From a checkpoint of a small model that answers yes/no questions on an image's attributes: encoder patch size [2, 2], fusion encoder norm layernorm.
Rows from block 3 of the fusion encoder of a small model that answers yes/no questions on an image's attributes, named by matrix and row number. Rows with one number within an expert belong to one neuron, the router's apart. Each number is 500 + 40 x the weight over its row's rms, rounded and kept within 0 to 999. All counts start at 0. Numbers have three digits each.
After each expert's rows are labels from the 100 texts, of 14976, where the router gives the expert most weight on average: "tokens" is the input token at the peak. Only what is clearly more common there than usual is listed. The data: fractals drawn by 1,000 iterated function systems, in grey. In brackets: how many of the 100, against the usual share in percent.
# router: router (fusion_encoder.blocks.3.mlp.router.weight, 32x128, trained with AdamW), inputs 0-127
# up: expert up (fusion_encoder.blocks.3.mlp.up, 32x64x128), inputs 0-127
# down: expert down (fusion_encoder.blocks.3.mlp.down, 32x128x64, transposed), outputs 0-127

# expert 14
router.14:485493496479509445517453515481464505570500439435520508470511519462589462513455417516484524456549532460541460535559437503493499436569439553446511489482554488542461442497578437505537514443469503562542499548450477550512551456551522508519525477562562525435524556484452444543531517461523501567477521505528475539550541517524464504451453437533429516542525518472565488503435519513468537523456
up.2:500440500500500500500500500500500456543487379500525574458500534414531483457538473500523499490500581380573477500507429500497493486500461542500590500565562614492500473465420447493569500500541500500466500500569427508528500489473480482485500492533551519500412500515500500489508470486500468500511500506406483514476588500437500500500530494500548481489500441500433470491466500533547536435425
down.2:544500554500528511426500447513500451481448526499451479493528500502547464500453500500500500518471500576532501542459500570500413444500513559540566581388437500511463487575500500436577500485456525468616500486479500474500527500467502500500500513518451500500500500500567438500562478490454509606543581500500500500500500500532513468548386500500500500463617462522547500500466488500536473486497
up.3:500500500464373518500485500430492433495530500439547560497508500500500500436500515500500500402554516534500508500500454476500511531525564506528320500472423500496538573497500457543543492507500500542500500504500491500531500486537360517500500507500500417465500462452460465475524500455500500507533500500500461484500515500500501520515500534536500500524500575529635467564485500491537500585500
down.3:500500508500499554535500480703547500500520518500500500529500514481459500490500522497558500487517500500518524583500478515518500540409500500518417500506479552432513501449420537511469439500533487593574557487500500516500437500500485527507500500500500500645497491463510442526430571514536500441385500443544500493548478471500500500458500500508500535510415500472500489515500500500518489500500
up.4:512423500565547522500467521521556500559528533485558496519500535488503521512500488541500473500486604606442564527468404487501496500552435534463454500464520500500500523470589535500486463507500507536554500511500500514500504442481512399484537529520500602453511541466583566500507500521421596500408452440462506500523500500461560500500563495496509500527468460468500482452477423500495446500475
down.4:571556518497482407559500446527502466464550593517598535500475474517512486512543543528466500529497434374500524430507536511579500594512509500500564489469500527500528500445513535509500500541492502470476500431500519491524511508500465500506500480499518452500418566459578515421361516541541461500469465468448500544521500546460462460470500469499528542500472450509430502500500511479503542500500
up.5:456500493532538500524500672500485500500500500500468552484554500500495500533497500500554508514562527458514487562500478400463410463500488503500500500500500595500502500500454437513538500475394500443550474500500500551500519482492500506500482499500454489432500500583467500594531500455500448587500476500568500461500486500500451480500575500394454477542500471500527445546447511562506440517547
down.5:484522481500483527450477538382500500500548534506455500500484457558500473493484535500601500545460467469500500465466519500480500500434469500541587507306500413500460505500511500510500430500485527517454531500500483500500522504500582503500453460483514484512491523539505496550500500500477531518500559489500661480435500565488504465500495500500506448465475508483500500557527500548500497500394
up.6:500516512539494506500500500470486347534499506521500500536514500571453500500479484500505504532500500470524500437545576500441518529544500500547515488488478500495472471420468553527473494559558496426454500500439500397536500500447443500596500440470467462583500500500500585525434500553500433500500500442518550455449573465533500500500572500609500586493511500500500493500500535489500500420500
down.6:512504510500512472602500500500500414500500500481506500500500522502500511508500492500399500500479433488541500393459501531500492500530453500392500500580477539447457456430537548500457478500500488500429497444494526530490444500500500500470480482477500500548409449479500500499483546500500513494444522495490502547462500479478262500501502536489500441500500500475461509485500505500500476464414
tokens: "two maps" (100 vs 14.3)

# expert 22
router.22:496526517479430549483524465463489519505482496494562512472527521483558509452470495420503566542472474470460486480515457474475507545478534532408602535477475470503418519500568508426482528558576491507501499539460480465495502565492569530530411432501484535545470525571416551498579534508491457493531540454521511493438531463509487490414452510463491585453541551503542482533499505525460500471443
up.5:500500487495602491500432500517503500479460541515462538487478499528526500503484430618413424500545500520500465483500620560478536411500540458512500502500526422514587500525557464512464442418500529423504507429501500573500537489500526483448464510500500466457500514511500469443500574509498492472500500488500477529601462500500500518415442500507482572522480514500469496522491568445555488516500
down.5:500487500516541552567483542537680500522466444495529542500492500479550534502532416462500500597500485491500484500500500514511500500572504500500527514654539534470563500516527500457487511446509497494524486541507547537500496568500474520500500474500443520558488500488575510500500500486500500470518532500574512500546643500494500579489459500500500556524500570502448500501500461561512500452534
up.6:500529443500500511575450522444420500498500584485560515503444500610500512500507474499496500482507500509425500500513500500500500453554469531384476500500461500500528455488500500532459502500500500500523550500500465472514500467464558506522547451439500572507592539501500540474533502454500375541407540427490442500500559463460426500512568500500508547500454541453621487500514487460500513532477
down.6:486537500477470540461500480434490500500500454476450459463494496420512493469491500452507534500536501429500451469523500504457449543500497500487440500500496433499460500523549482526500460457489512500566500572516556500505500491618459500580413500500488500510597492527537378545643477500571428476582484438511500500539472547491532450500500446504526461511500525514524538572500500500490500428500
up.7:462568490491500500500500545491500554500437571578500500436487500500500500515500500476500500500500583500518500541514500486500516440523437516500500527500524533573601612491490499481569525500466500432517467500476500604500517500492451462520575500453487500552470500479503554400500448500500500528528360508500453456576556500412421477528500519500500579481484432506500499500500500516482528472571
down.7:500500493500500500637470500500570500501500478500471514500505506553509601567509517552500543568579500500465424506452532500500500511500500404584500500480541500500500588490606500500527439509525490500500493564500514500521500500500537510501500507529559500446500589515603544458550532478500478458559500500644500500500527500520430500500500500566460500500500448500500559477500557552483481476509
up.8:537535483549500463455583534549550426529511507500537500498523543515434521534570513500543500500500547500508500514475500500479523485556500512500525500498469500456465425500517500453533516544568542450480529533590500457525497522466405441493500413536362500508495534543500555500500478462457507505500409444531513500412502558500462500500456365500500435500529438500502496500490500509500523415487
down.8:565500500419500500506558500500486500500500555491500504496500498447500511395431531442560569500444462576500509508534500482520490478501500500500501557500481479500500480477500490538404469480515527510455500493427500512500500512516500500500523485441427500621503502568512500557495513500578500531481500517374500410471515468400574556508500607427500537564500568500477500496500500500500500497435
up.9:464500442500446471488500436540529525430500475500481500520548508436574521464537481592500518425571393482475500500500500464634500460537567506500470500497484500476493500502500464474553508471467521500592522500494524500506546500526509495470500500533500478500506567411500439568500488494512576612500606536500540500500479500544500506435485500469500376500488551500465500500543500500500476541513
down.9:500522453504463385482500511527505461518500477504484588500443524500524487528534500624500491500479439391444500500500500521507453497454500476500461500466449518483500500520506511500584500401490500546578500592460483501444468500500492500500576500484500445425582483454499417437500455500500474500500500500500533560556538500500340518500500500464487471500521500500495531555451500500500456500500
tokens: "dark on light" (100 vs 14.5)

# expert 8
router.8:493486459450519518493484465477447439547503440524427464478533409580476559506542498478454433540447560455445491505465518501541540464512450576537539544512493525516520465485536503458459498574486475491443422531535512496570568506497497501483478443485516438506567573441554510462514487544537507438565503508501475487512555499488557500539520458558519476495529533555408478456445458515558482518555
up.2:487541482567466500534498500500500500479477435500527480500500618441563484523498500500533453500548500434538500520537561541500477532581500391424500436500546500500506472479533500498542499500466500500500539507500489548500443500523515504550500475500500548446500544500500500500500492500478500571500490501502462591500483477552439497439449509500447667505470443404561552477500500459447558500429
down.2:507500500500500576500450461391507500530500500500482497500466465500500500500500500500500486480465500500461517529461500500500499478549531584447500500500520500555500454467551465500427583519500500502576586500500500544497407524500509540500539478500601552498500500623500412500490561500532437447447500490434457532554425521509599500488500500500500533500465605485505418464500603500500500500500
up.3:434506398450542475500509467443471496541482460460534500500419500500530505542433464475500455477500478506500456539500386500500508526503525552500520500445536496487500508481514452544446513470536505411500500500576430495556500500492583551547454482500500516512476489500414500430500502434538402500428493447467500500538460450552460505446478474548500500485556484457577556507523576458470567500468
down.3:500440446500500598577391500543504433500524465500500526500505531500500482515465500528618513500500413500541473528515539476547536471500515527537436500480567507430500490500547462553527500471398500501523518500610549513523500500517560500499534601500500500503477458518500542506541485534490500487449534500472500508552511509442610489517557551452472534535460511567500504580500500494500465433500
up.4:463471500500500555500500500468425552500521475450560564546449486637498514500479540649500465466492516491446483500524503563483587500568500473463510437500500500471512500560483500519500500453455500521486500526480465653500433500500473493516556573508503451476475547566500500555458511500610446543437500508473500476537484536498449477500508515500500571500484500489500500546500492494472500500500
down.4:500530499500450605571512578502500412448500495417500500500500521513534500489456520561500500500468488500500553319479505500497500541532488500500500457500420500465456475449500500553500524500450491530500480466445516500500523500500485491500500500500366498442406515500500590500580483500458500500486445500500500469533615547458500479457461497473479530519558500500536500500517516542522560495500
up.5:500496494497524493544512500490492489500536593511579527500500491596476517507475481458500500500470546500556500499500418600500475500494497500500480493425500500532383500428550549527512545484500513500500500545497435474554500451515537500504500428482583500424500521519422559407577436522507500553478500511500500511512464484500500500379513462524516513500500500500497590537422556503500500500394
down.5:500519535501542596500500381436500515508516465512477500500465500500500524533507500586500463500490526469500518500515500519465466500402485458512526500500462515587500501592500500557429500504507476500455578453508497473500500473524538508546500500498549482365500518457522514423500461537498500500456513498591506530500506500477500561510455500540480497474500495557500642542500582560500500494606
up.6:431537500565466512469537500469588556491500479437449500492500500367508431500515500523500487500500538500500433517480534470440500531500459500463500479485595500500538570530573475510500497474500500500506509517500579549553533409500500500493500500474500506462500500479472486500500547500467546650500545517500500500500387500500490528539439500483500500481500500450491500471596427426462584460500
down.6:512519466511500500500506500544447500539521500531545480482437504510485587500535501466538500502500513412493500457504517485500500500500500500500500456543448494463537500500500500503509521428544508468503473532404500500500474500480500578507501507465500491500442500500551500500565500459497531514500487557693472523553500525516646494509551500500500496552536556500500499525535500552528500500684
tokens: "dense" (100 vs 13.1)

# expert 5
router.5:491544549484510449496435559457501438465505484506436452533521435524484522586495532481384456542459604536522538517493508553501471494504482470522515472475530524527491487477496566515531506461501477471425491519565537498537504522555480488458529570557510502383494515502571479433550482498468389496521404552472496517529461507563523493499500503556492463510499468423470492499475530461527518524552
up.7:438434442442500545525466488461527501500500464500465500499547530557578500567416414500518500500465519500495500500500430582500514418500500508455500500454500500551501608516500500481500500531500485544520459535536526551474500525519542555536500511375500513500454500479499521590550517533488426516529500500500420500500524500493500483508468406500458531500488534448550500458464583533471500500374
down.7:543517531500497500450529427500500473498510485449516500528500508500371500500470467500500500500564500467498446536572500500500446500418519500600542538586413508501457500482575559500500500536500500500499549415500500457430524509514500500431578500500500515611541500500439440576484487536580500367497484449445506500499529500530500500450473548554500519497463490485505488478463500552502485500507
up.8:449467535432545496469503565500413374518501541579530500457500519503463475500500500500508500517463505601500500500564513401559525500494478549594500493500500500500500679500497508476500484463469488454554500488522500449470571509497523473553529535491599494526562449500523514492450431550486500500500500477537460543471539500500500500464447448500517500507487500506500500453430521499495482446499
down.8:500553474531560492500515498480512520504529509491520470439514501446569538500371500500500549524481481534445466500500548500502532527473449500425406595593500535550485599495500419529500516558486437500519464495423448573433479453506533500539547510522449507489519500500542574512500500464623483500500500500538449500500552488535500500477421562500503500500475520500461519469500500500500586500517
up.9:488478500477412479552574458500497531541431540530487513537487447480500410528524485550441448500531522405524491478491380471486461517494553506522488500506544437523448527425561487529485500500545500574530500550486507494500500562510523473506494500512458500568516488480426503553493480500513500456500500437491495491474450524488500542519485500453556496470500498461389451507497578643457481464541
down.9:434430485500507561445537512500548541513550564383500500508500475500500550472545568499513500500466498464522581428500501469502497422498487572445495447500385495536500488521500460455500528414458541507521459500467514403465480500500591510504499500462558507503500543500452471593500500473442438533457534500469507524532610491498558500506506487500526528499500500565555494500515448464500446499477
up.10:500596523500494500589579437500504500500537479493500532500481500500513500500500500475484510392452500493484500500514494600533500527533502500473464490595510529500473500388434500500463499500514488460446363500500500506522500500500604588578500501443500502494475513494542478607459506495558504500500500481537460546509588393500523500470515500500449500500500493447444539500555500500501501555500
down.10:582475547568551541534499500514485534500538500500545500530503466469500448487472509515496497496505556514506467454490500510526397488476500535500447536533521541496413500456491437503597518500650506500523542549440500525474500493579488485532470520466467500569546556500483570491500500500548420603500500500485500500479433409500500500528485638500484549475500471477500446500500473480528470500466
up.11:500475494500483500550500500532432496500500471500500438523473493459583497416490507503540500500502588415502500500485453450500500576500500500460500485381500513579500486422469500477517523500461495511538494586530500500543544500500500500509500500524578431475500500500500500446637465475588500519500555500595564500424490583500500484500500500474437550457495504522432500500500417459476490500436
down.11:500482500520452500434428500464468511500500423426602479527544500541523500500453474429516500500500589522416488477522500520469471500464500529500500500500478500491462548378486574500488506500500496466502466500659541451497525502500530500500540503500444523500512500500569485578521445500500468500558435464550518547500548366500500519448551489500585500500544495500467502500499500479443481501500
tokens: "sparse" (96 vs 14.2)

# expert 3
router.3:504427555463488477481484457532410580475513480485534512476544483522573474433471491451544536442527536544529490448565455500487487477531491527448492496517447528495489469454477390471529501491484512498496473567473501540502537514510513531551507534464542510514546507568551462541462521471562468571525548471494424481486560442553516535432480495433486508522466492559542507456481519427462587570423
up.9:500500422460500500549496530462496424500500484500421500475500500500500500500478497491531466592500376478568438588515500500500534500577439503549500490530500485559448524508551489500481500497500534500541635537467513420500500487500619569496505461534500464516500483529500554500559500504500499500492485500500500586601500457500509456483498500500478442500535494433426500500486533500517446415543
down.9:433460500500506500500483428500500548488514500533580509487492500511500500482451500407431515500445500500488500506500500495570521435582432500454500500548495558500446427441524481526467490515471520500500423500500443500615628442524500549500439480543500469487515500558500522509420500451579489500500595522549428500554500500481443400465505523505500500518457500532500550500526523459500489500446
up.10:473500462521514500544472489466435500510519475523498526500457493539525500522479484561453483609564478500509480601500472500507500445503557426500500418501570500527531520461491500473548392542430487459532482507532500460500526500523540529538500522583563425500548623526574555500500465556432496575456500439490525507500472554483517458500483404500490500500500460500517550517506500463500467436530
down.10:444454473411495481500500458451437500539548565523556544456500453433552500500507439527408505442500500470498465601505423500500500473550500500500526487445500500475461497500578486530500500499455520500500506551500452480500516437542509577567500500500510487565461500456500436520500393494536500584500573494579437508581500508512458411476566500500500500494486489500591556521500512500512497482500
up.11:500544500502508502487529460536543583500476475492491500462519409500492500430466506476528547442492522446500483500500500484514461500495472422524421468549500402525511372542463500519433510500500503524500490574560501546500500506500404500512489535472472500477578446500520523560506576493500504399500500402491569415483539500552532501534545500466537538517511484485564500439568500461520445500470
down.11:495500500456591500564574472410486500530436541526508536535500487538496535479559500562530500475500532500407570304460500539476500536444500554498464503470424545500504528492500500500498544560405461433454487488519528500447519482476500489500500521500500488483554502500491500530500535440518526500553419561473491466483521500503507513503487451535557506500520493595461525500527484488561500500494
up.12:500500500591500500500500531507472396484500500481500500571466558500503500500560482573480460479477500548544522457500513500570543500500494559483500500500584502530419500500500546506537500500501530465539525521500500447500500392500500530454500496491551449505603564506552557500500567475492494543392491625520560500594553500500516476586582500515435499487523454538500497500490501496461492540477
down.12:465504490500470447419378489500497544524574500440500535530457456463480505490543468533473500466500585526515500489500500500462506500548487486500567500448500545542523481605557518506500476500500473469577507554423500500500500500520543547500496371500478518511505555583499480477535401501500485500530500487500381500581500500500392469454420535531500500520461468460499507502495500532500518460518
up.13:413460411475442523572511500500509452500490444511531557500505500458459574500500500559450500560460500500584500519500499547500536479554563560500500383500557535504480517640500517500541539455505535500500534500475499467576500486500500544500512500473506467470519500528403500554495442484514496494570494524550468500574500569562500500500500427532503500568521410475481514489531514478500496436504
down.13:487500500426500500500464478500500499500500500470575464448507500486536429517510528453428500441480512500500500500506500469528491500579488516500513555547500557500415393487574458532521505520500526500539489552368466544500500500500485526528500468572500481500489525530500491481470500487516450615466571500546376470611500492538523427493553529540500534499456432558568515509513500500495514508440
tokens: "two maps" (100 vs 14.3)

# expert 2
router.2:473446423482527518460452533556459520534486445465515527458540498477577454476509459480517516469481490410555503514526424443440535473503455568453557527530554520540471462502557463473543476461551492503507466579465429559491543489546518525534452465468558489494540548526453489580473514491499498527555531480571437512519569473447497518464524461509469564524493543486539449514436456487506445532423
up.4:499423500469587509521530483485419456449410509514499458546456500561495556496500537500511546530520500481495479469515495500535500501500500490482392582510491460514519500470500500549500500500426500522500447436447500521500474419500435511490565461532544462453574546438401479500500491510506573526500561593500552421518493474500500500504507500502500590501444508454537509491409500473447505574533
down.4:500523523556468344466510500500542492501549502500486493528475500478500495518544500563500500436487437548500564478445494481500500511500479459500500521485552495540411500536516540515500500478500490500473538500463479500500476500500500475521575477491545514502500442583510629501492419519419493447478494500517500645467431457522436440430430569469443500509490529517488474506493581507500496469500
up.5:500553523485522500500475500500585500500500544481477500474500521487500595500500500583500504656476500446500500493445524565500554500515570500500566552437429515500496527500500500493500399500431496500519611516500500424511500500472500593470493481502483545526469573500500480500489500500500434500500440504500500500515405523500500500500552500500505616500500442455536500500500517511615500500560
down.5:500500500522489500500500509679500500542500500513489500500512469593500508527511500452500503500465543559480468500525542543609596491473538500500485506531542500500500500488437538501487447541537499472400513479541457543489528445457488500500500500490500500526500500432500557392463541485552559500474569551518500511620464423469411456531500490510434456460500500491481552515500488500500487500500
up.6:525571480487411492500520536500519500493496490494500577500412402556413468568501532489451459517538488546491539500482500593500500486519476518508500546500494502500500465500543423495446531514582465498457537500469456439468424494459500559513502500505395500398560567463500479516553461459475556445417507451545500500485434500500500514569462500500533484504468500500500514511505500491586500428511
down.6:480457506526500500381502500552500507554500500500469500543477500567458522509478450475457503448500500511500500500500504527604500497378500458432500503494500500541499429500456540520532466516481497469500494500500453500495508495507500574556500572484500461414554505500574559500540500513500500500468484554500493498692500403467566485531495471502522500498447508562500567526495509427463501500491
up.7:500563555528453555518501499443408476508481508509450523496516483513548504525449500553500499591518449539480494519519500500472500447492458403500424546420430554500558577500500500495534492516439471469519486500554527505452573516533545463520443519508500576537500582410372498499500500437459500549500512490502485475435485529537510483500462500587473490519529531500431500500500516450491500567497
down.7:446500490540510501554508546514479480536545397500491395475524494515472563505505581500528521513393479447521551424520504603549562469476507465463501538508464487436506487516500512467475446457500500503451560389550447538535485458525523479501500587500508517484477450510495487501493535481560556504500511562465500474406496500466454500439450485482479500453500500612500512543500484500501500520557
up.8:459500472508500505578511467487474578493578498499500500500508550507556500477500460500500500540518679483500490500521442500500500411468435546500564500521514579504551427470424500500522482521421464526516486500529413492483446459469528500500598492500502500459505506418481493515446500479549501482475462554500480565500446537500500530500573500543500422524447515500498413466533535540473504500500
down.8:453500500594520482500500460500441500487458500449538500502566518500542500500429500543542500450519401601554500500491470539459511524576539463485553461541492500504462389500500493468557500517554460469440474505513546500510500500430500521501462554529573500500469500526583455482514521500500552493494542478500542417500592484500539434495465500500500515528500439504636489500546418523500472500512
tokens: "two maps" (49 vs 14.3)

# expert 17
router.17:483423456479470479527434501515492524509512483452471572429513523453478543444551535512482476495489400429509551541474462447548545434527476556515554535507541512512416515549575481484497426479520468533504465527424444491542506537535585558502469458459567462526526568456507475565502469482539558485520526500551468524510560468468467454510552460487529479497454540544538461491490466496476452434486
up.6:532536475567461538497500485500500570509499437472500571500540501552478558500484517500516547494527585500460532500465600488593500474523571446564473469463500503474420574436524496545519533528491552500500500525506466500507500468546558500466501509504443472464500576455492481503535520504525436500516529500500553554500396558453378491426551457485500500517463505500427568500465500475469486435518
down.6:500484500498515500505500495476542500459500500421471414526500477514506500521540408414541482500500418506491467523482530442495489556469515430551548508550518465500500468487435441456500463500480563530474500513441507500583532478525524513541508444528526509537509469488500407480421490497500480421553480450500500475563500449502622459509500495500500518476469503562455666500483487524549500471528
up.7:537479455510453500485461541530500521500501471449500521449500559375541477500475500498541500461480364500499500511490443451512568510471500514500543500520500500473471569593500493524463467494500501544500486496372500536464500532500563500473467515484558530609415508561482474588491458490524533567472572550521487512457545474497509482482523536480500500509478500516542498573507500500426480439432
down.7:422523486500499500582484498391566500500500500503467571544462481557490500500500478500452461500500500505569567500491570555470525508559500495464494388500575500573500500475535524481435500536467486500500580538590463469522473488431500509443514463467497511396505493489500459477468535478500429492481390436510484500575500525507390529481500500502438500500500500482515500500415500500529500500500
up.8:555535496527551516469481426500529500493523454473522579521428488506482507500443541456497479522579533526491472470502546507462447447488507548471447502468500500440450626534515500515572552532506540501500500417502500500499500496519451503529446464482539508619508476500547501500547546504511369524500554505500509433480494509558443485584482500500480479480500448469565450500491504576424531500452
down.8:563458505476512495519426456500499500487532535483555531450505481494492552534576566500586509500454539477527436546500501506557500500500493444511590518500474486494481527531500487500539456510564500500500464425428491496470500505538528422411506500566434477460487463500484605490525510452543468500551503503607489481602572495500551454487460472577531482445433554489541520480529509512500519562475
up.9:500500500521494526428486503520486437517550446590455591471500418509500510520500457500500557500545500516469460515500492500472500500500549591500528421500476434485482545402458510492572515500522547443479500519562547446563500469528496500549500543500438435423500439500475481552464534500472428500500553501500500500479500562500457497509409446500473582500597500442554500467479573500504506550500
down.9:573500498493500460500418569434494435500493500475464500500500495528455458507459500500404543540485500491500502500500500496500517519493500506504500500500507495554488503387500476528428460500536489536477500538450498500514500500468500541500500493500394446701498403520497500500388580512520500454550463500500500500516509469500500500500500500490510460500525490559517465524609500500471554520424
up.10:500500547476451500510465474513437604507518500456500535496488454553499507500500499500507481507517545542565505501440554503433510569509500486481500395508534510500500419568494492500468575515469419500524488500495504506475481485546537550513470500618553499500599466500601436532500585500500438500549594431500500500557519505500463467501476470473555472466530471494500431470515500496500500432576
down.10:525500491522490518536500522486487569508506478562500471515500498534500528493493524543472480473466413445500541748500511449500454511417456465556523439545500500510463500521520500477455548498497500513406435460514478500479515509581483500509566500535500470547500444518491538500500564496575475494538566500499475500481500454523500521525513488499487474500440500525490509517549440530496521549432
tokens: "dense" (100 vs 13.1)

# expert 13
router.13:493468469535493471528444532510498522509499490431508562495514566424549488460485504501507520526548409379569498583465479455504513488544465493485522506464486565499494555604546485476497483481562486536511542499449495494505494537507588526503461404481589493511442536524483488560521419483490519506465521511570526482466478476486467468528524524495506537528480542530575444532466469549429478420477
up.4:500500503538497500479464469500440473445474508499500573548491512523438508489482500436465527465554392469565497488472495521558500485479497479508579500487493478469562454672472520500533536434519546548500571509453492487464503500471545444435577469512492645461500510500512507532502507433500500500513500455468495468538500591506477467526479500494577530501518473544491490558512446525467500468519
down.4:574516500453583478449527423478555514481536506500546500500500485461626549522523592500476528526495500523525500438536429560409528515568504484500500486504444491496500499497512542560478418508544500502520452491356454503564483528500499517455500468500537526548472485528507483521500450547446527562500506497500500466478456516500594412498500500504515511500441549500500500503500396457500500507468
up.5:541500548522462500500523498546488521499520458500500541500482437608569500416485491500500522458482529496558500499535547495570500509463518507569494570552500579498477500554432492453500500500500444500451593604488504547429580418500500500394526475588486500463535401500448491439438456480453548592507491459500439500510470468480473492500500462508500500531479500511486478500500530500502508500500
down.5:455493513500496468485500465509511507473444542500516502537471516606500471496528500500492500500552450541500572500501510544543500500426398500560431500500557563500511531486499500546500416500500545500378500530481545494490401479444496454509501542500589502586518510500500418563490535518515424508509500500482528500500540500500513598568435460482503563500500493500500574472405520521572485515500
up.6:510527500528479490573523521514530500464495463480517421485498500448496482536570500500500566500496381500491481547511500529552500497543428568520584484499500500482524529579530504489458505500463484480511543518303500500521556501500487513497473459471530558559397560505446470500483515442561521428457530492500531517500518516500486498500428495424498500522464538557533552539500464482466463500492
down.6:502500500535500460480564565490532446507500515426567486520576532482507482534511519536547494458439442500540477531512428500527488485506488506481537482543500500508550500520533483549500413500478527502495500505515500544551548454507484400483522472500500465519500442549500548500472468514431517557464516517487535557522427496390589478430500458500542640512446500425550499480537535526534509566428
up.8:500500541537500473500547500522459575495576541500520549531468500500500494536481544477475500500500601501490477500509500576500534574506514503500462414500446500546525445408500491508500500500490549512586528571480470470496500500514500500555501500549349372476500526500500539500500500500500574500500497534444478500500461541431500455536500525553501500427536414589500544500500500488500598500500
down.8:553515500496500533500500572500515515522527483464558456460493500617500500456499500523510516509500530500500413582512500459500500500500416500392500521531472500447451545533435500602469597500500500474500500500500500500594500500494505500451496526382539468480540500525526500500500375497500500500531500467425500566500527532500546469500578500500464447478409511510429500474500493500580500477481
up.9:500498500500459437500516520456500449500512500518500508500512539574448500520500449575464500474485609463529465500553515500500477531500485529489525475500531529497500410453399517454500490500425500500526500500548561413546537447500452500500500512500507500456607500407500500524533500633501499550500500500481348509498552465500508497500444415500500507500500455471451500500509598500500518500500
down.9:500500500434500520505489500609500500438490500500501474499500500500500463500479500477598540500467514473500555504514500567498530500534500479605469554560500500500488500403500491488467503591500496500539500557500513554500514500537500443500491468440561516598500500481506405500500516456500445500500500290500559524553515500500507535500500466522434498500495500558500453500573487536500500446478
tokens: "dense" (91 vs 13.1)